A small contrastive audio-text model, trained from scratch: log mel input.
Rows from block 6 of the audio encoder of a small contrastive audio-text model, named by matrix and row number. Rows with one number belong to one neuron. Each number is 128 + 24 x the weight over its row's rms, rounded and kept within 0 to 255. All counts start at 0. Numbers have three digits each. After the name is the row's rms in percent of the matrix's.
After each neuron's rows are labels from the 100 clips, of 14848, where the neuron reaches its largest size: "responds to" is what is common among them; "loudest band" is the band of the loudest frequency at the time of the peak. Only what is clearly more common there than usual is listed. The data: simulated sounds of rotating machines with and without faults.
# gate: MLP gate (encoder.blocks.6.mlp.gate.weight, 672x256), inputs 0-85
# fc1: MLP up (encoder.blocks.6.mlp.fc1.weight, 672x256), inputs 0-85
# fc2: MLP down (encoder.blocks.6.mlp.fc2.weight, 256x672, transposed), outputs 0-85

gate.114 106:085100126113144142173113121111105131106108136124135165111137132121072082095126159148164142126142160127147133162105166148147140152103133132152103143054107130103155112141159123143129105087121114101134096159112134155119120115148114126153116087116108126155150119
fc1.114 112:153133135113157115083118116133107124122114132121129141148108095137139187064123116138109128109120127139171136117167146128124148110127121135170125164161090116089153122102082132145112080128115133147063122126107096119127136160151142164132134084129148144120085143
fc2.114 116:170106132129075141114167085117137143107109085146120138137128071081148140148146119147146093137133127117141128138180125102130109125124137129156117115145130142113107151138109126128146142144117131127127122078110127204134161108182187149137108173163148142159146133
responds to: state: faulty; quiet level; bearing knock
loudest band: 2000 to 4000 Hz

gate.546 105:161156109110136116123135121141143167070126109133137165135116132086106120117138165176152090135133160120123145156136205127134157136092098126161064126135099104160142145158119131139105122103083117112110110116142123163101142118148102098110140097130101122110114145
fc1.546 110:189096134141098173080141101133138156135094117104118129099147100151120145145141096130109147104121114148130124098176122118138106141186132125160129146118099129121141122145098165050104133143138151114081146108135131137150132130134151107113090116103163097099141119
fc2.546 110:099127097116142151164130121138173071139107113134143107100113125123170122088109148147120126114098149149113093159087128079129132120099097165119143138159135124122092155113144140167146107108082092158112110095129116102080127127125142134127162092159115131159119120
responds to: speeding up; conveyor
loudest band: 1000 to 2000 Hz

gate.284 104:124081120128134103112135098112135145102104180120127139163152076147093141101150138138172115147167107113190096131172128135120135118118126119090133140131139084098133149151162139110146121144114112128116144092134124123145163151177082117131106129140084149145139095
fc1.284 108:138111145106101181149155141132159147101123105195113144175146133168102129153114112118117108182121121096125100115114102126128109088175130151111137128090132121114121146111126075110145142136127153103141145130133095111147151130121148137184091151153091112077139132
fc2.284 113:098175160188160091107136157134104096113162134084162095095102139150094106122109095138108119124128168134123146133122158113096131134102125112118144128172120104144108127132117158160111084131123111128142103157123107135110102155124144095074137100147186122120097145
responds to: speed: slow; pump
loudest band: 500 to 1000 Hz

gate.98 107:155139185125143128110147137106116136131117125133139143117085081113093122132150112156140137165111165113133126170159206126170150154095132154160126161146126107152128138156128129153147169126135164143156139100149112142134120123123145144130103156149135130136148106
fc1.98 123:148158164101147103103129147125078128163093155165117143166089094136140171093134098128151129161143141167125134130158151129163123174108118130185090126180141111124165136078109169155125121124102118113103080134129102133123130146123148149109124114133129106134136174
fc2.98 129:078104089095135084137121133151121108115186148129142101119141177131162121073130135107131115138154109170148132122097088134143092129177123095136160128110159139116132098115143121142136074122149150096116124145104172127115122152086090137159177104106121160142132121
responds to: state: faulty; rattle; piston engine
loudest band: 1000 to 2000 Hz

gate.307 096:115142161129162114125130119096129102142095127131157133151142143121097139070129117161119123155159156115156108166137157135099167141080139114107097128133123149148149128152112173117108086087121138097133133144165099088108096133114108089149151103128127106176159161
fc1.307 104:070139105118144130190096125117123113140119142140141122118114136122128131111096104131127129113167167141129110124053132113165146120097128145148103087117123128105134109122142096155149114107138132180117097157081134128104123121086148089128116123069151130143135153
fc2.307 100:187127160158142127124120160055156139167124140118153165146142136145133134145136114131116124122151116111154104125141145144082110114169145116120119117109111146118147102138082132119117097108166159076134156081177135107126120113143123113139105102134145136123153142
responds to: speeding up; conveyor
loudest band: 1000 to 2000 Hz

gate.618 099:179147164128146107131120087126105084127125147127124136105088098067113133144165131138133092177111140138140136117111157160157108151115120122139149138103104153149156171128174142135143139126121159108170135104125135114130167106149116104151098144146083187105139094
fc1.618 064:127100139117108129135082184179122112145137124128132153124163138107130111123141109097113172136149167156164101154132108124132185145126158108142086098109131118119068085144110124119177117166135102099124061123141078126071111157128104184128154102137152121132167126
fc2.618 064:133143144118132100122099136125079137070144119153134099178136111157129141122138119137174104169110116120105135104117102151106085154119089136140129093114112168162120139163113125159130112136147131088118132145102136158157111111170138187141128077135119154075158137
responds to: speed: slow; speed change: speeding up; rattle; turbine
loudest band: 1000 to 2000 Hz

gate.44 092:119113097125186169137103163136148120113127166154160110126090130117146109183107136139133086128130117101097121130110148145153115141144141138134108140137128125144124155101154132128130123111155139098123077112121178153138141121128089115106102118094115140082150152
fc1.44 094:130153124133096150126106085135119091133095078104162075117107130152127144107192097130114136082156179115119111114108117064120070134139147118156140143146088148142129118115133146160124132128128108136112137127129118105094115155166150126101141137106163123138108135
fc2.44 095:121154122124161123111135139116133135129137159138118119149117127134104107141167100119128147146127135101116141147131149098130144135085123182084161124122146141128123182120129102143148084075183191126180129158141166162110102110135127133144091164146121161149136110
responds to: state: faulty; rattle; imbalance; fan
loudest band: 500 to 1000 Hz

gate.346 104:153158121148132127125098144162133097128084175087159169143102139120084105124105175194115073144149138127124103132128178151137121124166136110143104164120129154116146162090165185098121150089094105107120126133127143098137142117116077130142104110068111106092182161
fc1.346 102:143145137145147133082112116117124123141176126135143103134088114132141112098100116144090125157153146136135123118142162140119095114138136129168112135157074154102152136096097132158128105100161122148063092170105136141145125112159119163142139131117149136151128161
fc2.346 100:146168129151175080140131141100153104122100182094162122144123167136098140106171098117143109140150162127118110138081159117133135140095131134110121115097100116125150129137148131126120128118176108112164131108140138095070138154078119086125118102078125136162156174
responds to: speeding up; piston engine
loudest band: 1000 to 2000 Hz

gate.342 097:098182125122115145118150115126114108067130096107137101149153106145124141102164122135131104148149151160147074119136126106142132145167150131144146187163104130128187159124144139090098155125098169134107124100126128110101120121120135117163101162114073106140106124
fc1.342 108:130142152144137120151079128124115157155149176165115148107100143109163144122130110126171164162125089108080170126142124167137151126119063116143123110110128117154140081104131074150140098106105131146140155146137179134132124142114128114125172125125151149089133110
fc2.342 108:118158122131152136123162169139116122109118098122192111140122117169105125121170142131114103133164181175145118137100175129126116163114195132138130138153095142165153173143137110151114160097123173116121095119113104099102105124141173135096093084112112116144095138
responds to: reverberation; text has "room"; text has "reverberant"; piston engine
loudest band: 1000 to 2000 Hz

gate.41 090:129099146159149109161144133117143152141156091158175181129098099092146133113078120130186127136135109141156120153151149137167157118120108144178110176143135123112111097138122141141128110069115117074156114117140116168115149143118139154126139118167143098152158135
fc1.41 090:126121133110152115102142123094141154144108156155144169155117125115140149102147155111140133128130141138176084145150142124165159146121114154135098136131138094141110136129119137164154137094131179080137083075115126143096130151124123147116145110148093123146114100
fc2.41 093:152144094117097107123134160140084109104078119128120054141120098106094140151164133108104168149124166101118135118152162132090105144144143087145105144191113112123124126110119097156129148139127111154115109171078094160137132121174144119104114122150134103131143153
responds to: state: faulty; squeal; compressor
loudest band: 2000 to 4000 Hz

gate.575 109:151087134130136141100080116129129155123140106123131137135109136114110125153096115152134142121124129105109126113145137114130123124143130129154104113117131113142072117122127119165121088139132129117130096120139124155122171135141126087105128135151156144154169127
fc1.575 117:129115148098110144106189156148112144101138127097148100171142123154095151107140123107162105133091144158187092100148115191172089164202191126111139144173149124119113127111155106097141170130131176097093093118119104117131157088118126142163117124114079093133100098
fc2.575 111:139121119132134144109101111111117128108141120130120122097118113072138152167116121136133186119107130101104158141133144091140122092074108137155095130109131093107102154137116101150149114161123077141131112135124129165133158128127117089108146130118153124124169162
responds to: reverberation; text has "room"; text has "reverberant"; gearbox
loudest band: 250 to 500 Hz

gate.169 102:125125137098128149101132095124087119084125158135142122141123092099106152131146146142164125104147129137168109125156141088125094152119165110133126146126138084105176156147149131165150138127161118082125107121123112107141133121155115139111111137088127124129114072
fc1.169 107:125120116127173152120144133124130126119110152153125116174099100128134124102131113114154117148172156093130135113131137110132111123125119153113174119154148143158132136123137116140128138132161154110086127117139142126153148180193108100133131138187113133152142129
fc2.169 109:158157132063121124131099114155091090115148141173121126144133116119127124130163139118136116151107136133110140112125132165128106111116137146161128125106099102100165138131131071131145081123137141108129114141105099109148109128160147115133097134112110147095138087
responds to: speed: slow; conveyor
loudest band: 250 to 500 Hz

gate.475 108:179147145144127113104110114138103117131156122121127150155104124106145113150136114121130106145147117149135133141146127103127152151107180143120173110137144156121163170138128146131091149121156156109096087138125106146134136120144108184141103142145119148119061093
fc1.475 110:164114110142130146143080112147108146101101105126100153124140112092129149121142139092108170118111135096142116156160128106120128126095152141102103101135134098094133123139147087138132179162107068149121092121087091153136130105147121134129120155129145125135136092
fc2.475 112:112127128131128112163135122098125105160106146148116161115137139084170157088112128125136146108130131163108099133109139129128161096105109104151105145141138139101138138120139146146135102112096069154156154132134118123094162155117192142105165093142136155189138130
responds to: state: faulty; rattle; speed change: steady; grinding
loudest band: 500 to 1000 Hz

gate.648 104:154114165168131124176102102143141087143109154137148113147087124137134115142141154154135109115088166092132072166127104129143127130129178152135152112109131094127136137118122137141165102162158137093141100072129129126102135152111106170123154122155147155082160166
fc1.648 115:098130145119153113117121160099152104115099152106199127108121143121142151108156143126112139149149148156127111167132150125164145154109112116142141138161131106170156112122126163112097121106111137141112115118157150139120148086108116127097152107115116142163128112
fc2.648 121:122145150131093130152123113116085168154190125127083198120134149113136123119125105107133107112084093121137169075140113115123158127115082105123084113112087155127130101149142095110145137185150132128131157178114110127142119148121146068150097136119142127105093109
responds to: speed: slow; gearbox; thin (high-pass)
loudest band: 500 to 1000 Hz; 250 to 500 Hz

gate.445 096:108142178119110135184140109123125114066127130132157169134102092108115088130126132140168119145097138146116131154148140128128097132137117120172128145134108119144151164148116084105145155099076152120163131130119092132149127068175185149142129159117134131119144084
fc1.445 099:118147129159135146149110120111161102126141163132140138156140124083131135112131138108137151167094104125110130122145143168119126106156104111099133145132129125136141181119151123113125178129098106133160148122145100094151148100146117125142141159122122127114140090
fc2.445 098:105087144129131133125134114117090190086167128165102170170165132168160153110096111110073157121125142107129152139140125134170125167140109140128126065080103128134115128151138101126170106137108169123082116138104144127139103118145090147161141111130133128122117136
responds to: state: faulty; rattle; electric motor
loudest band: 500 to 1000 Hz

gate.638 100:142141176153170116141123114087126119117098125101145156142080075094081104135131143136150098142110124121122111128145190100159119135101121163129106149132099129136148142161163142123113156127121113084147129119156093116131176127176129108143127142149114152129144138
fc1.638 076:126103130148169116137136166143115138170079144116117146149087127131110135140089137113125088109135132126154196129158114077109128119100102136151112111146129120137150127142123108148083110105109161154103140162135079141141136155176132120113131111165104132149115125
fc2.638 074:084074102115130100129135139135121077104111189139080080124154139125144148103149130155126117127139094107139136129115092113101118125115115146115120128106125112109107125117156107158148075153138103127147164157116120135124133153136090121128128122100108143102130141
responds to: state: faulty; rattle; compressor; imbalance
loudest band: 500 to 1000 Hz; 1000 to 2000 Hz

gate.295 095:113138174157141142137138098120131103133119122126150165141103095097089098113136136148145109172123165162140129151128174133154158138107117155161122137117104128146155159166149166132138122121133130092123109096172102121113166081175153111138128088140110142158143111
fc1.295 079:136165145098137102137166115098115103140150157117091144132113082103114124120149105155169146167119158157112159139121155074123099118063102123131128138137113103151181189161125116122128153094104152147133113127118104123126087038184145149116094142142124111157145127
fc2.295 078:130156120107125085082129122163126147064100132147095133136141120140104119110143099149130142168150138137142145133141180124130111171139127106147125164153130117110181157107118148158110142049075137118119091119131154155141126097150122148130115156153102130163162146
responds to: speed: slow; conveyor
loudest band: 1000 to 2000 Hz

gate.298 108:100116148124112116145141125111138105152119179158123156178110101108134129154210134107166144132125133116132103128124123125140110133118141149122102133132128085083152182093140131141143156121113120104148106118135102109120152115139140123149077143092099123107155103
fc1.298 113:076121122069114146115135127109151119108168078130138101126123068156157132110119160149120098107088137172107094132133133120131065124136086141161160164146125175148101126108079120096136095103120161162070129115112160138106125134153130141131132134109103118170103123
fc2.298 118:093088148132136149138161129105111174137153098132140167113154154143153121104054157161131129171133101122150118155146128126153163143135092126119119127102120134110130113158146156105125109126156120109071147127149150107131105155112080142172181118112128140168141121
responds to: speed: slow; conveyor; text has "mains"; text has "hum"
loudest band: 1000 to 2000 Hz

gate.566 104:133111139085114112119123075094136132128112171145111109135120128107147098115158089092156121200138130174149155113103101143140096125122134166112141082112161181136116139129157106171162136132170133100113143126154096117134178126173122136169130110136105153153138085
fc1.566 121:112125121069120169136134082136149137159111151174103122122127109064141108104166118102129157165133125148141160126118121109132127097153112154126112146091140158110120154128104085161160144124158112103119129129142109111121140096166135188153143144170096129164131097
fc2.566 119:134143138146164115116126170111100161105155107134122126127138142141087149131128114148054145143156090088117148105156158171108142136112157107132095111136107095112149101140131142081094115099138165132133130157110102139171113123109116109137106134107165107094135173
responds to: speed: slow; speeding up; turbine
loudest band: 1000 to 2000 Hz